Rows from block 6 of a small image classifier, named by matrix and row number. Rows with one number within an expert belong to one neuron, the router's apart. Each number is 128 + 32 x the weight over its row's rms, rounded and kept within 0 to 255. All counts start at 0. Numbers have three digits each.
Before each expert's rows are labels from the 100 images, of 14848, where the router gives the expert most weight on average: "patch colour" is the nearest of a few named colours to the mean colour under the peak. Only what is clearly more common there than usual is listed. The data: rendered made-up planets.
# router: router (model.blocks.6.mlp.router.weight, 64x128, trained with AdamW), inputs 0-63
# up: expert up (model.blocks.6.mlp.up, 64x64x128), inputs 0-63
# down: expert down (model.blocks.6.mlp.down, 64x128x64, transposed), outputs 0-63

# expert 46
patch colour: brown
router.46:139129144117136129107119122096151141099150129145126133099148124153131197155158134230134117111106116039135153082109100145102080136113127112163082117100091081128115177094151162118077122110085112
up.0:112067133123094092131101102181108143120158108152155147158153164156162067132165080139172119096098084154074089111114149132135125164161175117137127169138115067177071106127098149154125182187138110
down.0:106098153132073173103115148123133109145137106104161081131124136075124135121114149126087125067122154064151151119158075160146133133188145135121174101112166173091160119072138098107131164155176085
up.1:149102122107173146124129108168132091190157074097174086147126123166065117104109120106140081154172158130152082108129173085159125093141104089125123070106148049135063182164124100202180117166149172
down.1:127090138092149123092109106155120147175107116102128075097188121138128107097106100167111140164118139116094254129103165128107137104141117158118124128140079141077120088170174142150124153087169089
up.2:176137125097102140159131148108112106152115158137125185096155096087139134128178092104095145132159137142109093157157140074096093161140105095166096180131158103159070148132142176126124160134069115
down.2:117077105135156151107131079095114100123101147143144101110068096197196116095143167109182152131187178116163120090120124132095123091108085113116135090153140113112099150121129120188152158147138132
up.3:135174154117155103096106105050127068148099065122107136152080100102092089132143135151191100111138142088113131133092127133161179094138103179094151149173128170073190163120100128199106158095186120
down.3:084164129130099123148150158130143141098182141149182127120089109087161079183075096132131096126110097119113181098113155168119204128128146143092141120147098054170139108172128140130169076133139086
up.4:121135141104170134132171167151064103103123083155084144132166177140139078147153101096107121094153199187115112108131173120139188131130112150086166123112107126125110092111161115193144098099107062
down.4:131151125117096132167144118183173128112161172083136088179151075176123116104125115121123128134102136081153097109081095118152070140110136090217094099107066078168139110110098092168160152140104166
up.5:070113082159123060113098168129117146139136133068164168125131094131167151137086175131068081046122164201100109139126131168177195128123087155108147130132127165081075113094098147140187114096151104
down.5:134104093080114196145139068085124142115154105179141112127162116124098119179142110098112156112165153089146141157135072130152134130135144118142082093115053160121138162139137111172156164062087139
up.6:136090168147143086189100076150133169112167173146173162126107123122055138111104119118112175143136114195132114109114159067049187111062171117105121120153182092143120123160107129156102098116134129
down.6:110132106085170153127166102100163103160184140164167123113126229156136133180109106096121092082057106142090105068167131148087139125169133086140129055098120165130129129120105103149147151110131165
up.7:132132141102124124100103100170120132086110142147094147074130172160116143119145076106135056066116113193139107087102087096157099141104125167093143150118114127115112122167133157112152194113174122
down.7:144143146138098158107170108136112136174185118128149127098086167087147079147184154069113118192137147105201121127126147118129124125144103125130105068144166111127090141085081039077118123091073070
up.8:120111171080152134116090116054067143159123123170157097112104087154117114104152051118126146123185093101109112112168142190108130117140099101096045137097047095157114130089120126160203157101157163
down.8:137125149126110097082106122126150073117145091092085158156099115167117103133149161040160154169196185154102092159111133089068115104151126122136150143111145155144128110157151125101133191094111138
up.9:135077115098111178142147123111099082113170129105107128107087095106064097176108161096156107146145213129157130153128118134143109106107083110099081132080075153090139115174117131111116103079139166
down.9:149077165203114085140098123182198141126154161098107131130130127086125131167149095072123159103158054080104120148128158112140068079105091122143149140183163121181209103111134080048125148131169157
up.10:156128156189147157097117093108137131209148111118071142168138202093104097110184133080111123098093132133090113106094090071111053116068121105138082111135098226122169120128132123139135096144143186
down.10:104089162124060125144120070159090105154106167175134080121104132112110118164143132124067156113161137143071143143142154164121156065188139179151168135107120152084117137167112156123115080191143069

# expert 54
patch colour: white; pink
router.54:172151165109079083189112155088087171172157081122159120139129139160094165142179095138103069138092105133170160072129163103203134195132135110126073134158127147149110154133160130131146121135113098
up.0:166131183136122127081115091169137089108112095124144103109101150149107159147105138038162116089153137089132092205073184096162145139110067102159119082159144092153140122128173195199122089071165135
down.0:134161130085072141171159124129130172146106121141140127136121158123148157152092119115095191098124157131059133132069125145101107072133081101127107234067160154141170172112160207111135145133125133
up.1:105098112143137147145168117100141152180111078097111109114133123182085170126156202103099142127173129148132161135079124110150133079124090163114124091120100149081106133099083121177116107113102138
down.1:115124152167122095166150163121108145147075171101130101091131093133131119131103159172140159073111115084112078075114162101187148113139110146079133109043123114117163118117118191123186158111127143
up.2:126090196116118145143137093149143132045097158116091125139132126107121075153080115131161109152188167134074106141113154124107188113103098163168146150099111101081132087150124143098171083084086150
down.2:120138133089147117084038129148162088090099136115108185132084075141150134146155144086127108119101141122113131142157181173103144108084096183124130121168163109113145131153145121090131108113113099
up.3:151146140063128143149117165113091088119117133121143136097175148176176152057154145123114139165096164080115140124095111172165100156135073153188154044068171151140133123133142119111092099162122088
down.3:149161129100209127142087122119137059139142176097188161126115149148098114127150089129147114148158067184122122128077127056108146088103142127083149191084115119119117153120148142150200166129059135
up.4:104131097181118142104139152104135154065158086108146108061156170083095172196152163130110159166122085085102140111127165126175112131138135185134112077145132109142144073120094089112137110103130180
down.4:140182186144120195138102086119078136111131051110155174144169165070139116110179068163189145168136119140143104140125125111168097150119153095122091088062119178106135165138124145110162104121177111
up.5:076107128117139157102165177129210086149123109070163140149124155126151087128107153173177077159093194078144100123083127143182131141124137077132161166094175138115109101123163087112106138094107127
down.5:085151114120079148132100110125131164120127049220154086142095121135169113131171129118109137099120115136166162167088107175094091126157048159113183150138120072169100164162142078119143217125167091
up.6:115125110100140091144161144156157124134092072088129149130073093134076135075113144128183163176076147133132172226097184130136150105152125091112114167167139103118088117157146118135153142201152175
down.6:159142139062099106128162173086188119103103137132116094146135095141143130114098166159197130108098131187129153171178126144116130141107093114122163147172119092088146068129153102094176083122116086
up.7:132120135094127118131144144112183134113143152128154115075099160147083131208113110131114081144107157115175105154149139071147131073126202124131135148052166112116089165101200119097129179106120110
down.7:081125153126117136154081160097164168180126137098141184100177113137118140128157102150178184125179067170091180179167105130151091135081089161101128120175126117173095142098080108165128075136097107
up.8:100181103149104121123142128181151162105115094171128132127089152123132137180163144098100123110191137129136130092139089076137104116125167117167160174042119155094163138178086069120098139165079128
down.8:155120135132116141158104140114145200105135090099142132120131125078126105179183147183137148115108109129137115133153105219136127132168129130146135171100065157154149132140115105164126139103115139
up.9:135151136130158131137150174203103143062118195154121160166172068108125102088139130095108138049085109167130104139097115126155155124159101112142093108088111092058131164099118139124129123144116183
down.9:144086107149138113130127119132109099152168093147157099096117175109085148167162096118111104119217129117127106114052183145101106147118180101145137107142131176188088088058128097128096153103104181
up.10:133130106163080119181071128135105124163158129141104133200106107077113115109078144182140152149147126104115157173115134140186125156166092092131112196091079146175110155119112086203126101086117121
down.10:119078128127175109155144083157121117109082148151113114117075089138098116171135157097193100143140165093212133153096122064125196148096179131176209186166162117145125121131101147105130093126163120

# expert 4
patch colour: brown
router.4:120118185073133089112152099066084147178161140145116129123125180111104176156150095187054151091099130161119140125160147112159124113174207120135096144100087149135129137173126124122089118080079128
up.0:150099147103125139182113125132049157127124145053140186132116122101119103146096178151156120129125125159110143175109114163136151151172127150123148059132122055119078149144110165119113117107147170
down.0:167098130099144134153167164112121182172155123154110155102103127148138168151119034121145104081181078167126103143171123065098205150136066117123099145135084124069112106132163164101092152107095087
up.1:095117144124169143051112112095108180126090092168094113125139118099087132104167129098118116103164193132098127068135080128152163142124138098073119156111087165098212156087146152122131145132136160
down.1:125095146109128169154138114117114085123122127099089148121150139146131146088141103157127099193111070112222113138086093112152078093109124113156129166173094178193095111131106107111094135181147169
up.2:089102098112060185163136117114081171171144163079120139151157103086164122081141140185144104152117177172120151164105147145131141129118089092107090139130151132092096131111073140108096158147168087
down.2:117184156122121105169043183090122123122104146119120077102106085107107159171095155127137093119173119131086064122126151106158224196142150099152141179136180122113115134147142137096167127088156167
up.3:101136096064110169169087197154132113089145141184148163123091105151105130167081142148087142154136157129142155101161174155115110113105161119095112203069104110165156113189079139139110174085128132
down.3:142144092063177131147128134090112134139180101130159145089149125118102122104106176128192161126204146124131047136134138125119161138157129127143066086152183218134174112145089135109051118178083132
up.4:114102127118082109102085107191101122068087122166076111096121144148166113154066123164162177120147134196137153118113119123123134110096147227121113163147139200197114178149110109138122091113115094
down.4:152142107096138139124139073177098130185101074068124109138131121139159143194153172134109115113136137161152090123109114151085138192055146122145082118109064075229107147110176173104152097134152149
up.5:150134167080205045131095120114176139105183140105153131128167100132067111196117105133110093142161166068092059083120119171100110125092115196137150074073126138122158161120099123171170137100168133
down.5:146152108106114147148100134131138121195141173100154132119180072159065129078087139165175129115123130155125146108110139154162082148074122141125121176145145144154092079159133144167069174164069157
up.6:184132138106112142145095108192106084143128128112100134073154099154090170144118181145090121075079153142158143121163190108172137146069125093117135083134118072139137094137101159119179142154131099
down.6:138088093089145131162101125116154102125193103172079111123127170116154116129133144108166142124117117207110119144165146080167152074127128144119124113108148132122167138117107084048144136160103144
up.7:171085135092149091098122150138130174115053105130124125120144118167160125124164143079156094128158130139157122155115100148050134145057070113182084140081159136085128135164126158113123140172200167
down.7:111093150148126144162135154184155098092101118099098196123060089160130156137068149120145128061143160150087129152177095114099080095130042104110146140118163108154112166137133145156159172100180157
up.8:167121196129098135099169158137147141133132142129164186055156079126157161149124091198150129136107156134132114165137135141131104121167151134115140105067101127132134137120054088174134155140117103
down.8:122119156131124069175098147106112150096145166163136097166169088120143107156130173115176142159164154082118130145122180109163076123155193173131118145119119115167166146141148108150093124045116181
up.9:065069057136171087108122110106146125106148188172114138129071186109099132086123141185177111143136111140112144141127105097060144137156154125168125144150132114156067122112146123153179144075102131
down.9:115077142069127165098081117131104186125109112119172132109151044082093144096164117133136133082121130162154163099166101173146121154104166161188151139112118156127157162114191137128072162097140094
up.10:158112101148184105163061125117098181097039115093163169121187148112134116103153131139155148125145164130179102082061130157070070143150139134134072144127135128116107116155123150119152161156110075
down.10:129126125143102116151125132127071121092127209184059088142116134106158159080144129152121101132158170130171143101121088135101106088100116112092101157109125117142152073164140162164105185121151131

# expert 1
patch colour: brown
router.1:166177118083127113141142100091179120153147082130161166069096140146101084127179117141125120116075147161085082127103140143151108100151079135148102127136173141201140080145100146136070091137156128
up.0:170154119168124091105099148133137163107063171133098136095114163159092146164099107161147159122163118130113140144108203125066110122168171158147126073110127102137175145133111152141186143136129132
down.0:116137154128097158159114150090083121144109123173112170114148139169070057083118081156108101133105178139198103127116116133093103077114133092102082133119227126144082130080127147137140073191163062
up.1:172115161122154170176118133165128115195099136080080166101157172113068116107137172148159111120097170106139143101152094136147164185109142093089085116158149163104054086135117173115140146144102090
down.1:159159113147151112141127045115104105109132070134181196179151167141117174111161165136129181126079108156135099142161105185080075159161161098116175121148149165140146138104164155085151145145104117
up.2:106108150084141159155137150039115168157157119083097122121128154118166136095121110123144162204154069103117153123083146144107134118144203078165130142111129158130111122157094062140126157187142128
down.2:140112090172183170168095160071173154196171112156119108146084091129089163135128152101108114116114130131142142107139095117065101139153081129109134150128195174116203164137124164162146081152068146
up.3:157153128137095172083202094118067154119150118134126135043123151159131105114149142146105154115157087138142059168105146115139163139156140089098139190097096155140106129092158101162115097121133107
down.3:156126093085157191156105149125126134147133133114109077189160085123126159114111110159137169184142160141082134155131104113123126136171105133189101141078131116119216108148073120130108139124110126
up.4:142146110097151175133137143141126150122103112136167116104094126101156129125153187087142122124093093116146066153163156129187045160071165162195059127129128134153099106147102183104068116183095160
down.4:107168128172127104110166109163108112139174105142099155199131163069163157108152132166112103089086114108113091153104180111070128130119076101065155111123103128084126134107112141124151092123157115
up.5:099116106159121098135118104133135107114155085111137114110156170115169107139131103117152133113133151147160088070063107138107146123151169127111143047128164146177179123173117117179143162135119116
down.5:129164166119115140137111125150127138097105134146167128158109109085067115106094093072119131130109147133104136179146123129133146111145174124181078114176076120138116155134134089125126105114136097
up.6:084089121112138113101196145135159139136087124106122150143129147122092146135181216114138120183099145107124109140108117044097101104097138134143168114084147126113131142120157107144096094135202091
down.6:131162124166107118112090086099130128148148181197114068129075167143197100125137116137167200183159152128114194140115121112127153098046106063088181118123142156146116095077176098117118177132162140
up.7:104131147137145090144106106107147103148062155115132106142101127095148080063132078182161157136088172102150152103170155130119110133078210114070104084119089146149176119189140120132154125150143109
down.7:119144065122196090118140096115149105055148135146147122133142115142128157099125115096151141132156106118149133152182129164135126099120159157076130161093100152150107148175150088200089115170118109
up.8:107095119085132130162173171136112103136151127125085181133086117093171169172147148083047184099122164106116142102086153175107118137145114160139148145119112131093204151141090146102154115098170169
down.8:133098075176096115065148179102167165108121144117185118134083131131075145115135093138112118152126070139110187165169099176118201080153149162146102122134113063161118100142141091075112107073063168
up.9:134114094173126187111144083121179111150126165113169165105125109155041084198133168165083092120139179127155122155091122083154105102108132069081149120119110183158136096117099154186137115158099154
down.9:082112159146105138113182120173102111072104115116163134065163073171175141094165147140140153082087135159123149120115139166126111090134154143085092160133177088132120130111159050129142125103168109
up.10:127110116121144121142166153135111117170135134178069048162149058145183104151224163115145159128141142172104098136161140175133111156117112095156104115126151117102062130121146119053213109094104113
down.10:158084130089162079105170154105109147161174080135148078138126142117172173123135188146106065140135104068136134156123161118113120091148121059166212172138066171156137127152094123136075192146137078